config.toml
train_examples = 195000
encoder_arch = "res2net"
text_encoder_bias = "none"
text_encoder_parallel_block = false
text_encoder_positions = "learned"
warmup_steps = 400
Rows from block 9 of the image encoder of a small contrastive image-text model, named by matrix and row number. Each number is 128 + 32 x the weight over its row's rms, rounded and kept within 0 to 255. All counts start at 0. Numbers have three digits each.
After each channel's rows are labels from the 100 images, of 14848, where the channel reaches its highest value: "colour at peak" is the nearest of a few named colours to the mean colour under the peak. Only what is clearly more common there than usual is listed. The data: drawings of small networks of dots and links.
# c30: last pointwise conv (encoder.blocks.9.c3.0.weight, 208x208x1x1), inputs 140-207

c30.56:124105090113102094105094072153133115128125139129155114116160082092122127106163120122097177125090086096129097092111181145134117155118108195071153139134069140157145132140111075124140110102123105121126088120
colour at peak: black

c30.63:101114177129078079060130142136134095050129105104178173086141155121131130107172147169092119194133054123125130085137147090113118127142072138132180120146119130151120110146176128160173131142092103140162127145
colour at peak: black

c30.160:123099173147151090136025125134102129160184137132201126123129109059126074124084154173102139106127125110114103137122128136042124174139115161118160135072127153151120127149150065139139119099147140117164149100
colour at peak: pink

c30.155:081131202140127132105093137171156083107096160104145189087154127114113121106124101174136110203134105112169146086164180129133106154121048219131159114139123131146127120103131114140137081107144127103139128139
colour at peak: black

c30.105:145076047054136172128127169119083109159152146082113112115130158122157117153091157111112069149139080134109157037133048107135123124091083143168110104123133132158145138131062092140124187121121133134118107093
colour at peak: grey

c30.11:125125148091062060124093158116150165070149124188195163160171097114146061137059169151132175122134066104177156127125156051128148129195122122116128102148072158122140117071153104071179124080137140118163103110
colour at peak: black

c30.74:135128116160092128174149185103111127115157079066123151123114119127116116121161149099097171130141121149141086126107071150143147158163163159074124110104143128133160115177100152139112114133184130061094115130
colour at peak: brown

c30.92:099113070124108087117130068172170121131162099124154126179134122065083118130064121115146083128112013107072090122129164113145128131097113107120127089118103120120144104160110072071156178110167124143130128128
colour at peak: white

c30.163:131130127090127053074080071167125109122206075173117132150135142060099111134080085186118130105123082123145139129133126129112080152116133159079122117111039150143176127132152115091140127046098132134118176128
colour at peak: black

c30.202:158130143129154127095032104136091121157124145124132137190110129138161178144164124104126109115099075166074148130070139121132085151144119122098127125108069121093154099120065086101107117115106059136092090055
colour at peak: grey

c30.6:102120135111181104097102074140150137099128130166135158131158085053063102140128125133127128103137062144088097116134116110118158083132144126063100092131113169151111130115081049061125162088099158159159118124
colour at peak: grey

c30.83:163104146173186150167142159180114128143044152117119082148154126153134132156118158146173113102110173114118168117128126127156113147164174108207135087121152055113104123140123166158105119121117132182074123053
colour at peak: grey

c30.176:132142117168160123148184154122121170111132142097099079157158158136137070099134192109058128164087111158130160100172178081094148124089091132153157159139120168123105095145137148179127134162130116142118181080
colour at peak: grey

c30.96:124130158124160181160145113102119133157127153086077128141112168164114101141127125131107101125131141144125155156137098103172127121136171132162117135132140079094101141145120143087139090136191112182069117187
colour at peak: grey